config.toml
model = "CTC image transcriber"
dataset = "analogue clock faces"
train_examples = 97500
image_size = 64
crop_scale_min = 1
horizontal_flip = false
translate = 0.06
tokenizer = "char"
vocab_size = 15
arch = "swin"
norm = "rmsnorm"
norm_position = "res_post"
activation = "gelu"
head_dim = 48
fused_qkv = true
bias = "all"
qk_norm = true
parallel_block = false
moe = "top_k"
num_experts = 64
moe_every = 1
expert_mlp_ratio = 1
experts_per_token = 1
shared_expert = false
patch_size = [4, 4]
conv_stem = false
depths = [16]
widths = [64]
optimizer = "muon"
muon_scale = "match_rms_adamw"
lr = 0.0021
momentum = 0.95
nesterov = true
orthogonalizer = "polar_express"
adamw_lr_other_params = 0.001
steps = 3600
batch_size = 48
epochs = 1.8
lr_schedule = "wsd"
decay_fraction = 0.3
final_lr_fraction = 0
warmup_steps = 180
weight_decay = 0.3
adamw_weight_decay_other_params = 0.01
Rows from block 10, named by matrix and row number. Rows with one number belong to one attention dimension. Each number is 128 + 24 x the weight over the matrix's rms, rounded and kept within 0 to 255. All counts start at 0. Numbers have three digits each.
# v: window attention query, key and value (stacked) (model.blocks.10.attn.qkv.weight, 144x64, the v third), inputs 0-63
# proj: window attention output (model.blocks.10.attn.proj.weight, 64x48, transposed), outputs 0-63
v.0:193132159096135120149125083161114128086156133152114146135139136120115094120136128146102101146156096131138133131134084143129146145121127096104164071099124129131114122115125146142128220115092114
v.1:070141117137120130126112129074131134113158142141148088135128167135135175138108145106138128132121154138124144161136162098124147163153104144109134176103120146159134146088097097165140105135088158
v.2:103125146119140102168117133111161123109165129140137071141140126124129139149134150100108140101140146138116132142181123115139086145173127104116152124124116144137135120103141129090140110111148196
v.3:105162191108101085161129093101160096140163148168094140130128148132139135091184164143107110112190165121102126125135104111101096152119188139132112137164118059079108133174161144087161173123091146
v.4:123111127136158175094128134171108072138135142136111156137133160178175142114106158121105117155113181108130165120132113093094090138150125152168132151136134112122125123131103127151123122128129123
v.5:126110157140156112121129146099107130112132115158142169114104103097109145161180117116134107087129106137145156139152101107112115094144129117118144122137100111109142150112133122137153156144157179
v.6:103130127157129150109146133095104146121116115105159121167088117131102124118160083115161122127085109137133149114103128151126122113086126124113168133093188149176117136147117154153122116155115091
v.7:178149115135132143162125125106170173129133147125114120130143123124097123118129125113119121152116113159118115143123161145175150123056114145100103114131138150144152116136130151105110120124096064
v.8:185138122164169116113095127122129109119126129153166128101132109109092121113124133136118156106140110157112076127117149126086117157122131139080160138131165117130121082167120131094166151159135085
v.9:127120149116120091171161113119101123125141131143143151127083130146122141142105118150129126099167153121153106087114106142130104137154127072134146090119143155106115135138125144144125096118166132
v.10:079110089091119135117135136131152133112130177128120077126112154096116065138166105144146125146105140123122156145115186084141089143133103124150190170101128112132098119103143091146125178126107149
v.11:143133096117095087156136151189176105118079149103105069138128131067142066132128116142136171128085104105115165112146170161128117129140097123157115074150105087093124135075138114079153161094164135
v.12:114101179130099166155100108129110093156097094102130124154151118127138131083137153126117174164089130124109151137123133145130137143117122131138107153143179091133146118133131124167102134110092108
v.13:112117144131186151169128140166101131123099109140126135144116143115157126154155108143103103116145098146126180118134135132125106153154145114130134102080162111139121128091101134147162148160100127
v.14:141078170137107128137143152095128129149154136172164179127111136126115135130149120111119134090158131128150113133146188074101099142122100121113153149141149116075161102129132125108128084136190172
v.15:132124098105100135120148177107160104115083205162099117125144094138135081146098135117148083159159096119157128140116121121123083113153127085162135092167103085132104124111165091110132139143159152
v.16:146117125117161123132059108145104115098179140124142137128078148129133143120103131151121150112114122141125158111133115130128149107098124102127142140096115172117151110119125136164149190129095103
v.17:100138108100120101137126113100116165160149080111141096118167134145068111114135133091139164153102173099130125118124110160151172128119128093142119172109093124147071154170100105117100128059106149
v.18:168136103168187143135164091168149114144166105147094169162112102084124107129146109143104076127101110094074156147103171113156139117144124159130132132105167167069152123137107131099122122115099148
v.19:121095127134153144109139157159124137126102135146139128144126159146122092127142134118111110149120119153161162137117124101107131137111113140149183147056135129115148148123076101115129140093119151
v.20:128135119161097121177132173066137115138104117158138096127111121139055164152138128099150167159112162131114128117153128118091109145087105180122119130133161104114139147114148138132114101070151113
v.21:103112120150135136124144159066115117126051146148128137093127137132097130159166103149151108137157141141119127132107153099136112141146131114134150148123137103140091135137146137199108120136130095
v.22:125163147121085116127130116123071149142134161144172140103082157154122141159068123146152113134172140162189116126135091160118141170109097158106156156086079149102127158059123121121093113173142116
v.23:097121146110135141106093118132102156114123104148164120156167112099124119121152139128115125124139119130125113167132123111146148130120132148105157116139137081130119111132132117178144132151137163
v.24:143082140127089142092133175116153108138106148097123156145116132109181131150098108113165139100143085112142142123142148130150140127149121105109138098129155157116147114070159134115125102176130124
v.25:100154122126105104159112125088099122124127145142116124118109128139127151111102102132111105131141090152120099098091111141110141129151136087139142134099144148130127110140115116120129154144095118
v.26:136171097147133117141156124119127104085123158130152086119148124135112141132114120112118149141101142099122114107135147146092132135164123143136122101137116128148101132131110124141125141095145138
v.27:151132170148134146132102066181091104127129065120125119153113086154123089119100159154128119161145144142130147133121085141114101171124139102123154134109162103201138133115126161112142140124152114
v.28:105117132107096107138154101131147135138115151124104114137115158124126134118150140158155135140166154111114123120108134112149125126129147112127118119137143150108134132160128123162141123142113109
v.29:104134105127118150115143123117105135117132069154107134096137120147141125138118127118122120130147141110100151128117086088137176126168143126122131102088149067176109169139129116151158098101104100
v.30:100096140097097125124126164145137121138114110135102146175148140131145137118128128116146138138144127102134128098134097132120128135113152126136095089125175115138094109131125114166163136116121143
v.31:083171132128135114158124143101114143139095150152085136112121135111143157156149106147130094155168119140101132110124125142139128146140159147127108132128134111097098117110153131137136162189088105
v.32:162101117093135128150175106153128151115105152143088161079160175133134129121159136132103110166142138124132158121121132116125173102157102118126099086131113135095144134118121145149093158139114065
v.33:133133102131157086112098149087143133120160084137153134147195107166114138158094136119148131114135137099080149146132119160196188109115174127104118133115140151148098129133112133169156114102111160
v.34:162114101123142106132111113100167135123113152127201097111152126113078122146117171136188170148152147120139145154118164157155137129096089098074108132144117125147103110095125127171146107170144106
v.35:096119118127144158145110136095130134072182145180179110158094088097144145174076124126135112103172099118131124172154152128140128144160118161083140104098165162112123099062193110182135064178113185
v.36:146133145155111122123140129142115134127107118140155134110094108111121138144119141137135127107169097160171121139132053142096129125124107133101123085096117120132151167106134124109139103142146109
v.37:145130118146108141122114130117158122119133133130135098152145128140121152104120128106101106102139111154119114143110114126124137107103131161125141128133132132118160137122153137104090097121102108
v.38:091119120114078117097186112121147118094143122116103159106093108126147105152147084165166096117144096086117134133116161098126153093154139124156128122121109166128149169121161147157099110109139161
v.39:100126089102124133131093137135157115099120142140118081090153106142192124122077157166107104124166094168102100172117172085131139099179143133145121119139097137125199103100142126137131082144150147
v.40:123114138109111151128150104099147125109129178139155139152140145155131090109115143137138099165115156133162151170101175122147129156111104118129133143117146128170117119102121131179112109124123137
v.41:120165099071109128103195137128165115115177163073132096098131158168161110140120112133187148114145135065119098078135181137120117142121164140128137143133083144158068140158101131116122165105090125
v.42:065146108137098113119118152105118126150121124154119163142113116119146147112130100146119093102109113142112131137099129117127154091118142160163103137120137119089150139128134123144131093132137143
v.43:103139105087112129107142128153151143125140147155123089123158116129134075111136160136140115187150130122141112144108103131085118141121155199118140141106142092118102102110145094102153159150108170
proj.0:108116100148130114128107142072141132132091131084128088125107135136133173119100091108105120163090169136112149113108132115107165084141115115132128155173123117111125112162126123115120079173169169
proj.1:146130112115130137088133136209109130150118123115106156130127117075172106133150104113116133138152080138122097101098129142098092134111153128125106091129140126098128123150179162096147143096136120
proj.2:173119125142094141121130128144114120168099145159074211091104121098117132111101082125126145117157141150142115114088103120129140125125128179158092136084113095143118130145148119108121103148090131
proj.3:201044109132140125152109122104135145126072094097144130115127153123119145153077052122131173135076104138157129133130112141146157157154079116160184138116137141182119162147109133115143080077139138
proj.4:107133162090112064158114113114133166146153122109164140134148112092082131134145137107134134114120094132119110142145133173122142154109145109108125117110120155128128117128161152107153132117141116
proj.5:117136129124114113162129088155159100139144129082112150155134118134161147135098123150163116133141151144120101122087130151135115099118121123178129140114133131157113118136165108130102121149111124
proj.6:098137126079154126125135125164125116114167135118096097125173119138166067127107173133105090158160146128105127151119147111112163142132120122127122152137105120081119138088107108117133174103137103
proj.7:095101122147137161091149148151106110120113106148140096092103126137145111111133139161104103131132122113122146093129093109100123120159143106096150121128133113129118112091123105149175128124155162
proj.8:075131131080076173146144106131172157114091119131103122103143150140139116141116118121170113153099124123152185125136083134135147121145136102151133140144100119111123114131134122134085115100112123
proj.9:150125127143150127123102138095174102124135120134113118135145147119106094140113114087133134145134147138115146143111160110135138115124117176166091175134121107154131134155130097121116138141091127
proj.10:173177074105136151114155116114078131122157146121110173106110108136134136137126133135126104131140089169128135130089136150099198132083133140117095122130167141111099142118140155130122074088164118
proj.11:162113108142140166108154153075100164130143128160170149094107107185089177056139151138149125087152149138114102148118112121120179130111113161102114118152156159165097115150150118159106066154104115
proj.12:126122134103172094132151149137120183121153120136154106091137133149136120124133117139133121096090126123139117118154123149079146151137112127107172094128078137129106141088122166117166180129142112
proj.13:139115101112100086111108152093154131127169143125120163121159101141123164092095148112129102164101150117144099162108124148101116106103134128109138139142089110109100100146149119098121144109133105
proj.14:113136113134158114153139119136153097138125132140109128109111120104122101151131109133149121091141112161138164141087058181132114117122135142172101139098098134205109115115175106169153125110079108
proj.15:146152126150135120101108093119139096110162134103141200130080114153102158126113124139147147116135164136102145144154125126151149140135107164124117140127166165149148088159108138167107072139143111
proj.16:117160107114094145129159136107164148130111127111125068115148135109115127164158143081125091150110135119115090127109163138091122121131120127112122133157130105109102129125145145092124104145160156
proj.17:141104166162179153138144127117099127063115155145092129103112147126176130127142095143087120149140067177129113078124194106113150136131149150144146134132139128099151214123155151090136135185125131
proj.18:135124116071090145114120136099125100129162158103172088134130170101119106133118148145161136148126133168202126141100117114127117065073155111107160157133123121149090126101122125165130113147156147
proj.19:118140115097166105135107115096093133095170166128112117140132097095130163116132117120148089134127103131087124135077153145120128115090148117129126141142105118126089110112161109145133101143160128
proj.20:137109158100200185124131113163119167112134110143149164084129145104173079108102107151107084061165121118126159118095131157092146165139137105125115087129101119167130119130141100103149140131096144
proj.21:108156129114149131110117091147141138098191097101137170167127126181171112154085119135120127151098100124124159147141115172095120133124137122133106121117130147124150108135125099113131166084132114
proj.22:102126111158142137117095130134163137129115128127090091158147124078167124094152125106122159112140118105068148149092159110114091122160150084170049088164153119138163101216134132148128133077126118
proj.23:129122106149112091142131127154112122132111138073113138106107112160156159138149109162135114148109127123126137108115121129127113138125127100143129131110103156113128126108098150108112147113127126
proj.24:124169111152133116127121121147128122140152126166142126143125079136126120118137176127101142116127164119123103187139090149133097112139095180120089095120119114145147092145110126187137129129118107
proj.25:165115120128137149090122123134181113096125128115118105148132140130127096151092129100132150146117142121139157128146135112119116141123150153122138142177110115114137132139137152117115124121157135
proj.26:109119136106124134117125119163122165149117094124120158131127144134128112122132131128131147137146124154109135129151100111130167160108142125116122134140143144093166136135157125096093127154119118
proj.27:099126145083126104160136172073152132136127173092097148098157165123101149077112097080088138124121137119119139129141195108124165114176122111120126136143077103067086105166090149114132137119113113
proj.28:158139098149153146105102153107102124123123100137144100137137136128117098150129099092112132119107138120141137134142127138146143146102092146132119137109154120135114130114100127117124129090131139
proj.29:148101144130169102129097112133127094132114131088138182145152132163135136113108109139083123157125073144152126126145135138136107145120133131112136126173102136081156092144150155133126162182123133
proj.30:170122133147157103127103147115123145115125138116176129118121090126126143139144121121088093106130164112129121156128150160139119123123103156115166137126094126137132150117121135099115123144128118
proj.31:155092103161100153085102114135157136110134105100145131144136120145161139110082148137118147142101155093150133153137134132106103138124126116108133096142128128149146123160104140106122128061160142
proj.32:091113117184157128105103127089124111131147080137171069164123118131116160129103135109117127132100147123132119095154094134100145121087142115091122117155168136154151098132152109134147130138167187
proj.33:141132153146099149118127150149108122111133155110123132133069126104178111133159101128058120183125114147165079119130131112125082105152139150126158123121101129100147152120124113088094156201125154
proj.34:071146128157103164085146160151122141113134105148106127092090131144173135132178098113096088125109151129121096109147117130090144133154109136151109101116175150104133097149113111126098151114090106
proj.35:148160071117080127070116140189151112198118150110098183093122151091155120168164128146146113145127170128152125161077098101105059097111093120138075116113119129151150075152087144140104153109113102
proj.36:111106133119146126126092123131158111143112125126116128147164132130146154107127112125156109110141173083097132151114158105160097117142112120161107134166124101131136074169095112161105141134102105
proj.37:144119137101145143138118131144097124137104124154122126103104144109103110151109144163147140140125122096132135099126116100121104140144143101112130123137111125134133090111097106164169139135147139
proj.38:167164099136168133131131142138095090177162139110129125201141150148144108162112162112102164109148135162132129165133116110175115103111099123120117137113177143145151128121119100149105141140138122
proj.39:175155117157081129085156146139124096169144139138115183160098138126066147154138123100150165096123121094149134102172069111159060147120161119088121100106140151136120045128114134143098128119125148
proj.40:106154103103156085085142156153118119128184122113135119132099122107148122147166095110096132139117108150096119127130109126086153111134129137120133127119144150109120119124133125140148135096144109
proj.41:169129104169111158129123128131069159146095104174115151143126114126111095126140155107081156132140074191120146170146090136167174158141108103127128130126207139098178177133150119115104086123147120
proj.42:194112131111152129125134123154147100114173136094162104174137126132143108164128155141145140113151121110149113148132135119153074131114163124113166128139116147161135137110115127134107151111134120
proj.43:162117113126118131125109128103098148108109163114117146129093125077140173120140085138109114100114135127141157131130135124147169150106110083136149088145143162122125126159092168135067077100146129